A small segmentation model, trained from scratch: 64-pixel images.
Rows from block 6 of a small segmentation model, named by matrix and row number. Rows with one number belong to one channel. Each number is 128 + 24 x the weight over its row's rms, rounded and kept within 0 to 255. All counts start at 0. Numbers have three digits each.
Before each channel's rows are labels from the 100 images, of 14976, where the channel reaches its highest value: "strongest on" is what is common among them. Only what is clearly more common there than usual is listed. The data: simulated stained blood smears. In brackets: how many of the 100, against the usual share in percent.
# convs1: 3x3 conv (model.blocks.6.convs.1.weight, 96x96x3x3, each kernel summed), inputs 48-95
# convs2: expand pointwise conv (model.blocks.6.convs.2.weight, 384x96x1x1, transposed), outputs 64-127

strongest on: lobed nucleus (93 vs 13.9)
convs1.64:129095088095170152167128166108116137120158122140105133108158120151099141105106108113147128112107141140163106188127098147093129134101132107161191
convs2.64:108121137116121142090126130129111091083152123095136116170080136108166134097100088100105104146128147126106137101103121097118101124122121113119127134139170104119109089120145155116141113132120119

strongest on: platelets (76 vs 50.1); spiky cells (39 vs 14.3)
convs1.86:130131092112113108148158105153137095088102111123100109126111116089169117129098156118161113065124083143129128143139136163132148103132114128153126
convs2.86:131080143143114119114109168140122142132123129128126093123140130082137133089180139128125135171097177108140118107112121129109104138121115136132121118116116099137133088122134139155095106134141133

strongest on: round nucleus (53 vs 14.8)
convs1.45:118155117150124108131156131131120156122127106158089140115127128121149093106100103120143132135112153153161160138096103153154102104135157103092061
convs2.45:128166108098141118128151139135122155122110133142170117157123122186087097088137157130171161125167089140135154156126151107137094129164165134106146156104131146090163162128135115089097135148143155

strongest on: round nucleus (34 vs 14.8); dark grains (33 vs 13.9)
convs1.22:142133138109084098111152122149107093125069114102164131135129116121142126119110098147136100130141102124113120129111121170111117173073170140167141
convs2.22:165143140118126143101127121123117113131121164132150089173165125130101117151091162208113133140161128122146136145131157155171107125149099150136129145128124130148173131093145169147123132133161135

strongest on: platelets (78 vs 50.1); dark grains (37 vs 13.9); round nucleus (37 vs 14.8)
convs1.21:071107125124158116125113107103135128134079116160127103114126132124135152088142115130146111114146098144113145158143145086167112093110146111127108
convs2.21:071108153132140133136136157121110141116113144142099165132136121095112102083096108148093114139121168114117150144130142134148113153128136132162091133142167150080158081130124130143131140149123119

strongest on: band-shaped nucleus (34 vs 14.3)
convs1.17:130110143100135098128116150110133159142069134065107117104128086129102100101110124141111132164114155148135117122127130145087125106109136102128132
convs2.17:152122168104183131152192142150111140160107129142132149138143178111147147126161133118159116137076167089123149142141072130155096124138098124105119153096100093152091119141120123114125145115102128

strongest on: target cells (63 vs 14.6)
convs1.33:119144093114081096097149090138141110135127137123104115145126112138130114110110122132120091155107175123109148119096073110156128119174138142085045
convs2.33:140135142118131118119154119123119123097085099147178097164122133148096116112150137098112130140122100130121162136137148121141109104116122142134157149074119121089119102116143124128130148126146086

strongest on: two lobes with orange grains (60 vs 14.2); lobed nucleus (40 vs 13.9)
convs1.37:091134142133148130114109110141101107101095132196103123109128131164115126112110083133126144131117118145128105178136130189149146110091174145140114
convs2.37:130125116155121151122125107094145138157161171153183158105152159144093161186142108130132139133159148136128114137148134121120109136126119133133096121073178160161139163156125166133125129138084128

strongest on: two lobes with orange grains (96 vs 14.2)
convs1.74:141091106129126117103117117136090115125106133097095135156085165119111157112119125177150135146117139138125137103105085140142122166082122119146091
convs2.74:137122113113158101112094152135094101079113117119113150136084149182159163111114086118159075128139111106153105141133149117143153172130130140164138121101139109119120157157146138132142148124117165

strongest on: kidney-shaped nucleus (79 vs 14.4)
convs1.39:128139113144129118160108122140103169131121126101092140118139126128113135134107157121136133146117142100139144159062155144149091165146120136127137
convs2.39:093105124126108134166104148125189064133120136103139108114192100095130095113130078095138103185156129134140123141103176162128128146141135130148113100157134149134119151166108129077097114130157106

strongest on: crowded (74 vs 40.3); band-shaped nucleus (55 vs 14.3)
convs1.54:095120154089103138114169151091141103096135145129134168099132111136142117100094101142046126089110129139120144104096160152171161150126126148091130
convs2.54:147113131115136154119117099103150088162149117127146194156105126173110146126131142098064123159109085132107159076144121137133109143089138127146134109154088158092139094131143156133100135142181127

strongest on: round nucleus (78 vs 14.8)
convs1.80:079158121050098131136128146107140110146109143138103133137133141121057128108131152145131136118147127170112152118140157151125110120123130134124137
convs2.80:118123107138117123105132115121122117067091096103145148097125130139129123160167125126108133163159111146080113132101113160131116140107093082119150145101124141115101126142101130132116102111130123

strongest on: two lobes with orange grains (36 vs 14.2)
convs1.77:157187122133136159115100153109103154173133124186149136155129160179091163129087125118129133114119121150150165086119140150145184152130121166129138
convs2.77:133157143129113109131157116171116124119129142118141102139132146097123115110148123138132093132145143126129132168148131094115118137098124167128098136136161133134123142133109111117131171130150085

strongest on: kidney-shaped nucleus (100 vs 14.4)
convs1.38:113133130107154140117104104149080115151129123134135169102123126125047171107123154133147125125137135122082119160073109144113137129087099139122089
convs2.38:172160114137128131106091124129106170126109131170176147127139164136108107118149140151103093143092128134079171082101155104118075138211124104135098132104127152137130126132159131166108171128140127

strongest on: dark grains (39 vs 13.9)
convs1.8:156137115074133144090135107113116162156126104124139085116168126142119133138125105161106127098111149141091097118112078140177116128141149095119092
convs2.8:112151138112130123113120121122092132115152148138122117151141121106183158124145127106120140107106158135131134131155148169167137147103124164146108161179125163113144164138122141153140149152124133

strongest on: two lobes with orange grains (39 vs 14.2)
convs1.53:117128173112161137152143140124064156133121098114118145139140158160119138124084109134163151157121139153158123072107130177159123170131087130115108
convs2.53:123128113116172140158133125113087158077126134154068133115117130147123153142121096109126134124133129101121106153103123103139106128131120160143162121107113111122103196173160066133151132132146126

strongest on: platelets (92 vs 50.1); two lobes with orange grains (36 vs 14.2); lobed nucleus (35 vs 13.9)
convs1.46:076176130170147121106131137161101158100126111103144123140126141134095113091116111143115096170170116150147124149145137123135163140166160146121144
convs2.46:125110144118115114114139158140139100107156095102156171102110145158139111145118138124143119099167145072106115146117106131139130105120103132124104100133115173117119155131122134149155158133108150

strongest on: platelets (82 vs 50.1); kidney-shaped nucleus (39 vs 14.4)
convs1.89:151142100142129123115135127154167146099149104110094139096103130109133114108118139112135113192137107116172146113106133114086147135173154155164122
convs2.89:113116100133110127119141123126102119095141131132123120140145144147160122141139078125137085150106156178122111151115101151111071163125134153102090125135120140109113158130183102167129134074179145

strongest on: lobed nucleus (62 vs 13.9)
convs1.11:112158104108148106083142107120089099121129136146102107129116141082109132088119118147150161113152115118183133152113108163143108122109157156106035
convs2.11:130098118113127124106116156111136137138187121135107136166127112137119119128135143163132111140156186101115167153124210095136118110142126144119120118121126117119141097142124117138119084138140152

strongest on: platelets (96 vs 50.1)
convs1.29:136130158100107097117189143154139139129103137076102147129127118081130101184119146116130104122144144160164114117132113113108160167142090109124135
convs2.29:131106118160120107138141147142158133130156084131087124154145135091111148118097124093060113128136147137165149140129112110120105131149098126111107114101130145159108146158149148102146157117167125

strongest on: crescents (32 vs 13.9)
convs1.91:107098127100083151124156107107115121156104161157148096118142096106154090123105133127139146141149111131168103125137140112143138162108138097120070
convs2.91:154138136134136117131132135149121152162136169134121084150106119079117145145168155119109148140108111125142145126150139117169155112109117123146140097100133122083143083070111174144183120128154124

strongest on: crowded (66 vs 40.3)
convs1.18:154138138118114122160146123139110120149156122152127147121151117169167119127162158169094145178129175177120164097146153144097122146129147107143120
convs2.18:092096100146125148154142094156100097103128115109125136132130155133089122099133111102151107129154111103117151110116163133147092096132153150110150153140110128175133123119103146141129175148120135

strongest on: crescents (74 vs 13.9)
convs1.1:127114129117119108161178113117137162129086160138114158153114122135158134132112146090137108122117106172140143100090122139136126081160153088118135
convs2.1:148121143146175150178110090104099146117111124150150120105115154108118092107139098138131161128107141120120153111151147122079151113116142137139119102116106136120136152134140146135139128082111151

strongest on: kidney-shaped nucleus (36 vs 14.4)
convs1.5:103120132097109134124107136112147083113099120135142125106110144155116076108155143091119102154160120136136149132118118119107141100119108148117093
convs2.5:127112169129138156142095129161162139102113104120157119104100171144099139129141144114144047156106138120160105123144081126119129088143144149134117129133124074133103136138119114151142112131105107

strongest on: kidney-shaped nucleus (36 vs 14.4)
convs1.12:142079135087083092112116106088121084107126154149139105104139116123134109113097116154139144134112150134120072103105178143117084157105147151102169
convs2.12:100130129132135170134112119148098084143150126126127145085097144139155163131167120143117101163139104109133132143112101150108139129166134139142116120115081111136095161098144100112132099094086128

strongest on: lobed nucleus (34 vs 13.9)
convs1.61:067088179103132141080155116110113111153089098143096129138114143141094097107122124118132109109123104091150104136151125136139122159104135135130147
convs2.61:142138165106162150179123128119136117051122139121161108126140103131183113163092077143156207132127121137135094177156130165141135155110114143116146124156114149093103108121161114142144107119133144

strongest on: platelets (99 vs 50.1)
convs1.0:152151118158148169106123111119161141142134168108132103164180164106126151157119119146115137192112096169171109083169148130155124164127100139138111
convs2.0:150114110146124112142089109134167136155119114120129144132105105100132171153134116129105113179143093143139147165130122054179087091105138133162146125104129083094135142129146120146153057126148143

strongest on: platelets (100 vs 50.1)
convs1.41:169133139165104105111114129132094117148140124134148118133141129123140115122089156128153158089151144171108111087113125126119123118098139114138136
convs2.41:170153114122151162104120125165113155158149084160119103170100099093111187144147154149154150102116091117122128144112118091119174127146123139151100126104141074140132108094127129097104109115112122

strongest on: platelets (77 vs 50.1); dark grains (48 vs 13.9)
convs1.58:137169111114115114130152091075142108118128139123133087124109147148131137112116128094139061083120117096142128119097165141129115124110131140142103
convs2.58:108131121141159120153170119134131131099143186094165137110100129100137137094118103116107128084138131163107110145171108090087127097163160120160077121133148105119085133083102120176181113145130120

strongest on: platelets (80 vs 50.1); two lobes with orange grains (35 vs 14.2)
convs1.27:113096133109109089146161115095103162150106113106136122083122139152143089135135152120121083104112112105068122118118114158123159089104123155130157
convs2.27:167102107119144129136115122101153131155131099117095128145131142135123093094139142093101067130133155134138163140161128076133140105136163125137138103150120137147153093109136122108091101155142189

strongest on: crescents (32 vs 13.9)
convs1.66:139135137142075132129090143135136137137105127141156132131152182103142169154139110155114121182166094118131169182104130169103125166131087157105123
convs2.66:136133124153114170120134092115153116178129120131105131131124161093134160165123135145113096156129153128125120137134142133112090098138144103148162167102127109155149155111114127162111197151157113

strongest on: lobed nucleus (92 vs 13.9)
convs1.36:152150096076091137135188123164123149167137098122095179120156147134108135127130099127131163104157173138151156149127146107167137120142139119137145
convs2.36:099118128165130099160133115118132129082156138166115170145172123125165152098143125142122134104120148119117107102132152116126138147134140104154133139151138125139129110116113154099108123137134105

strongest on: crowded (80 vs 40.3)
convs1.3:071095167106086123139126096111104112163116123092115150146116159171102103110121112105150127106149122118130132110100112131109091121132117107090149
convs2.3:110110140127152132125084109138127136140113130126147183111131147137135152168180118103103152092097105133137147121110135141091135153106133109135137075155154136122107103111174125135095114130109147

strongest on: lobed nucleus (76 vs 13.9)
convs1.31:084114110114096098139172097124124074155152162094130144132128132132159126140098099148139128143137134129115116134140117137156092136146121101074093
convs2.31:118147116143154117132142158142135151105165132112122143168132097111118154121110133131112143121117180111088139151106179184118126106085129117114110088126091118144119154104127114114130127100120127

strongest on: kidney-shaped nucleus (33 vs 14.4)
convs1.6:103163135166112131085121136116113093140080093136171154139060138093144143145112142131147155102115081071115161108136115134070173127130104125152142
convs2.6:147161127104121151115104138127082141141098163111086139146100104131115060111100152126116128111155120127134118162078084140157152124104086169138098161130163150091149110105144099141125126149111131

strongest on: band-shaped nucleus (35 vs 14.3)
convs1.13:150159120124125154127109104159156132147084132157119132115136111119101164133129140139144103145155119143164153134060099101112100176128058096155148
convs2.13:144074153093146133128130130138094139147075145129114124100116104105136116135101146091135083160157114141115112150123101148135124140130131134135147121131150130163148107182165116143115128139122144

strongest on: platelets (100 vs 50.1)
convs1.44:145165148128092152149128165111122127121133155080141153127126159161163116189137141107151119097146077106147128134104120129138120122134116135140165
convs2.44:126141125152110134159123129111124122092103135109130128120164110077095092146110151133152142131133117125150145117160131111167152122135173106113123101098135154132147133126080130137147093119158142

strongest on: round nucleus (46 vs 14.8); two lobes with orange grains (42 vs 14.2)
convs1.60:064152109086100118112156133124140109141108114100127150129135144136157092129140149127083122120123083090095142134134113150143146145120153093143139
convs2.60:107116157100127131133124132127109118124139134114102173179156111169147123147100123116114096131111094133144169113154084140118142118094128115106139130131111129083107154137120109126158152137132113

strongest on: lobed nucleus (93 vs 13.9)
convs1.63:121125103130179156117158138125130136142098105125111115115133168141122079129094115134150174133166170139161186157132186129129146123135115133136183
convs2.63:094095146154141150108124115141160139130143138119093156141070128108146095145109093101113125120134091125121122134140131198156091131113161077124098093133106125130142095165164131126156142135120181

strongest on: crescents (33 vs 13.9)
convs1.62:141146083119156131129127130080119148103129150149124148115103130100138098093168111150129166090121131168121144151130138119131149116130082146124164
convs2.62:154101127109094146152108131168120088110137128125113110129101123150133133133098064138113059117088131132099130150095117152137152099113132154123073143141133141075144090152141113136170165147071164

strongest on: crescents (44 vs 13.9)
convs1.52:128192109099093128167141124135105148099125098171132132140120145097131134105128147137125155161160146126130187101137167149118103156113137117137118
convs2.52:134113089145131133145150188092116161127122070096139140123133139103119112089115159144107130132112070128104124120134121076109131134113134144159137131088186118118137110062127120064132139131123136

strongest on: platelets (83 vs 50.1); kidney-shaped nucleus (37 vs 14.4); crescents (34 vs 13.9)
convs1.43:088090122123148131092141124147137156114126146148129106101129178130115132110120162084103165146119140151141122155135168094162115115172134150131144
convs2.43:121148122125098150143154105097087132124140127153066180104112134074121154147096144101136093178163145126108121128146160133077167129107143070132167123098143115121141147159125173116111123138131094

strongest on: target cells (64 vs 14.6)
convs1.73:134153130118082097088155136117127115113155132104101112149112114143078131106120136110154095139148131132125158116097078123142113118129158144121099
convs2.73:132135110134176127149152114150112132144134129081118147110115068115153150125107101146104132111128116144137123190179153174101112121123122163160115146141175145113140157117154075103126148156152139

strongest on: lobed nucleus (51 vs 13.9)
convs1.51:156126153135098144129127115125150129142173121112146131112143092159107122143108139131115110084112165102139120095140088139118116160102139144129135
convs2.51:137160129126148083118150155151120144151131123118117170101106101132096100127149143101088139110106158119111151085142106152100122093136127152139146157135140119150104170123094140134083169134115135

strongest on: two lobes with orange grains (50 vs 14.2)
convs1.93:109105121079151096122120134121136112122083120085111121158119116140150119112105154113158097176092118152125174108156123178165110150132118145148106
convs2.93:110099096163128137147105133139166096165129111126105102113117143149114090136138089111118182139122156093135111119122117162140153121120110185116112165125110136116157115126146145094155115143114102

strongest on: lobed nucleus (42 vs 13.9)
convs1.32:129125105104092187122114129154163130158123129139152127102151181146111099072120135096097132125122148142167148185104146165157165132069129109144092
convs2.32:074176107148106103141155119125122119118138111138069151159134119155129148136098118186087100103123183154154120146146161111116139085142130079134116158080099088125114145121159136171077137165147100

strongest on: kidney-shaped nucleus (77 vs 14.4)
convs1.34:084100085141070163123108132150153097166149144118118130093112163109093163122144162133116118132146137112141108069149109125156116120137120139146108
convs2.34:123176100112123112114114097098119133105065153180106129161135106107149112139162131091112095106099107080131148132137132127105126142120114152117128089142167107094131164114130146104109161090102166

strongest on: dark grains (97 vs 13.9)
convs1.67:068127113082128120134145148137112128127132089120135133108152130119138159096103077131131144108119104085136123136137072147120110110118126129158141
convs2.67:127138092168129143152131135149121152116109142133121119115142113162093139170118132139140161134140144101111114132152085116130152156136137059106131117121158142138122135156130131094187100152117133

strongest on: two lobes with orange grains (51 vs 14.2); dark grains (40 vs 13.9)
convs1.42:104155132133135114144106096129105135105094101129147118128130144126110152143117155121121138109144119112128111132091142143093115137066134136108133
convs2.42:156125158126113093121138110134099136154136111127153130151113121108094124177125135151192088121113118119132151070109114121115118148162131141119120112128122122086103117156141143175094094084108151

strongest on: round nucleus (61 vs 14.8)
convs1.78:133141147161153131176120130105126121175121163144149159114132105141139084152113112115126108095147182121123149103139154133127121141056144114161157
convs2.78:108140112120151107112117119130132110142102081161126053085129142146147108140138119171137155125100134104110104159108115101099119100136119128119068077156111116153139121124096143138148105138121096

strongest on: dark grains (43 vs 13.9)
convs1.82:142119145117110139129163100145163131068096131128130091117118106089133105122145096084162119128101143137136149104114136146100088121120164140120148
convs2.82:092132145113139136131108115101080134115145114142107124111151164127172109141115111149117121122144196169128100152124110129182082139129111114154135135137101149097139119167128082101097165110167157

strongest on: platelets (100 vs 50.1)
convs1.69:154128116175078101128117105132145115137142131131137110101131121146135113126140109107120106113129141129099116121126118149079140144120132141104125
convs2.69:106139144132087129119169132109118114119163100168136133118135123186111092121151095122123120140118135104161104133115152150165161114141124141097201115096135058140157128121171102136115104138144106

strongest on: round nucleus (49 vs 14.8); kidney-shaped nucleus (45 vs 14.4)
convs1.72:081116132088158128144099115119140092135101082104142145159097117112163108144087109133127150088128117134115168124150121170152136144176115118136157
convs2.72:116164123148141140127154128123153204081135124141170135126140118128122155126080136117141118133127113129132154120137115162138108180094120156133158109128099117106108124071101135150131136123127145

strongest on: kidney-shaped nucleus (39 vs 14.4)
convs1.83:125099142160155176178114142128139090151132148135138146145121091139139132134089155168080142095140136119119159138121114156181103147102140115118115
convs2.83:157104103140134132125107127126130133157085127052118098120109081132123112161104140140142111155104130110132120151112075142144143133085145140147111090131121161149139115120141154116145124146145157

strongest on: band-shaped nucleus (52 vs 14.3)
convs1.71:132147086113124161140119133083120139094123133125129103148125144163124190087110167144113177148117128111164102136116122171153127090151108144112136
convs2.71:117105119162111128144125143097101133110125123140142170131147143176163145100097100111159144144156153100139093185148133124120104095089163089116185146097075115169132145137160069125086104132151107

strongest on: kidney-shaped nucleus (75 vs 14.4)
convs1.59:146116109113098097161167140143162109125079141098134144113142153099150116113097184128172119076127132186146095146116131139130100099151114083103091
convs2.59:118086128160145136127146119136145132136129096101115149133085134135147163073131145097111124156130125144157083158138107130156128116121160140135164128177158149113113154153122095114114131122113104

strongest on: platelets (94 vs 50.1)
convs1.15:104115119126154143136143146124124140130130137154122127131112122131117127063138142122120125135124116134110137125134115156118145108091134158108134
convs2.15:152134128095090100124143111105091139111129131135115106117169098106110112132122125109071116139135128154082161123117101136088098115122122130139115164127092126133131113160136142127135145138150139

strongest on: lobed nucleus (73 vs 13.9)
convs1.57:143145111144097144133161145145172125200153099131155106114120123111106110121068108135163141126093167140106112131121089119191143143130108108121122
convs2.57:130130129121110119147117133125136096115137104161072119119163148156082143188156118105121133082112088109130173117128145152127167124168126149148119093104126100164126138141094117178107106129124098

strongest on: dark grains (35 vs 13.9)
convs1.26:081128155099098124156121138182130113106152116124126135136158123094128107119058080085159131149142075121122129113134170145124143136100124133143139
convs2.26:154158147116122125186143126150123129158137140128123152086115162125112125107160096117134104141185112165128101140111120146141160146166119138141119131132149092152119143189099099133135148127117154

strongest on: lobed nucleus (40 vs 13.9); two lobes with orange grains (32 vs 14.2)
convs1.65:111106114103097142123119112117125131163088107137134108099146189173125126107124153132105142139125108140133124160109066153106143154140150128159084
convs2.65:114099093123094108106125139119105108176143160195137085114113111130137112106123148107124147095113123153134132114172139178107135151122130106139155129180148098144128128088123125105132125144103111

strongest on: two lobes with orange grains (39 vs 14.2)
convs1.55:110138141105083135139081108152146153126096130144137127104116127129145093145105121153181153114149106156098115081141164160097149137096139138119162
convs2.55:169181145149122136096087180160132124132128118103133168133112153145149171121132132172134129161166173114158132129138110126143134151176117158118107097113100122140144107123096112128146120143127100

strongest on: two lobes with orange grains (51 vs 14.2)
convs1.10:162176133134108090121106085119148107118115129151092132121149129146128119145115133142151147151153125146126122120112097128081138136063130104145158
convs2.10:124126147144117123129087133177121067135156099152086142113119109096108097148109138176116154136166118166132100091061142089140125122136142158124115152112144119116111129156119107141119086080119105

strongest on: crescents (54 vs 13.9); round nucleus (33 vs 14.8)
convs1.24:171148118125123144131153131142115161121093101133084068150115078151134105151102145121148154129152109195117149113098114151203111097182141113112153
convs2.24:121175114139136128190134155113135132116126049116082156138142132125140134162143120176122155124104114166113113106112133140143124088108151148162149131137105094117143069164088159125102162111106155

strongest on: kidney-shaped nucleus (79 vs 14.4)
convs1.7:114084135113085041138168133098138129142114186121106118100147118110138084142160156122128091079114142134103095109135133145110142090131120119119100
convs2.7:143115112105123114137166112138103154116100172132154122094163112101109139134130127130146155091085118176141122110126109114163153093110142123147097159159111145121141106110108129176109195094150135

strongest on: two lobes with orange grains (67 vs 14.2)
convs1.92:138111127099137150158133119129097111153104098148107129099111103165105086112113104138146136143085152107128104133092120150189151100090140109122136
convs2.92:112124113135157132132112138137113166104152083133147143131116135104135147103178142152086146176126124127075138091141096146131129117142125132141160119111143146101161147120128153086119071120137171

strongest on: kidney-shaped nucleus (38 vs 14.4)
convs1.28:099091104153094089109162106120138136113094126115122135108171100110110121124117080124099093119123120084135129120125098149132138134123122100110095
convs2.28:140106143133126122123174142111105139087093141143096152116107166078140129158072145137119119106104128132140123108136167088136100117119102102079116166166173148137110160159097147131161147129148124

strongest on: two lobes with orange grains (88 vs 14.2)
convs1.9:129152155136118128136108079131105136105108095162142139152149135112110141098123131130116119134126132156127113099079126153129085142076142104123093
convs2.9:096116146144120125118152137103137115102116102125152125160124132125094149130098121130138141095111090148066125136132112130131129095092125152135163137108142081110152115116105111175138163155149109

strongest on: band-shaped nucleus (37 vs 14.3)
convs1.2:119132153121097122138115117132159114141100122157112119072112117119112107130140100093140089099117145136110120126142059158167085131117107095130108
convs2.2:169102103091113124092103151091126138106096143121140133110108102158128165109126151106088156110166132159120165189177157120089151127134154150106127138108121150150160163127133106108138080110114154

strongest on: platelets (90 vs 50.1); lobed nucleus (38 vs 13.9)
convs1.87:168115075172094121104103139176108135139178132127099107135125158151094107139120146144131131125142118121119106151149093132127176167120194116130159
convs2.87:125141104154135139143063101137090113080115158072142168124127128153123085139110115145100108085127166135091131106145120094079091123099137089150124099137118118105102139122166158109158131098148111

strongest on: spiky cells (45 vs 14.3)
convs1.30:176106127130143082135140124099105153141102149145132136130153125127095115151137170162117135171134163133156116097131136174152142181126114137140115
convs2.30:149096116121111091129106110162091150168128144110135145093192154140110115151112093079122112136125061141106131092131118090064140113192146088155145110131132116060136175126134122134112102117163115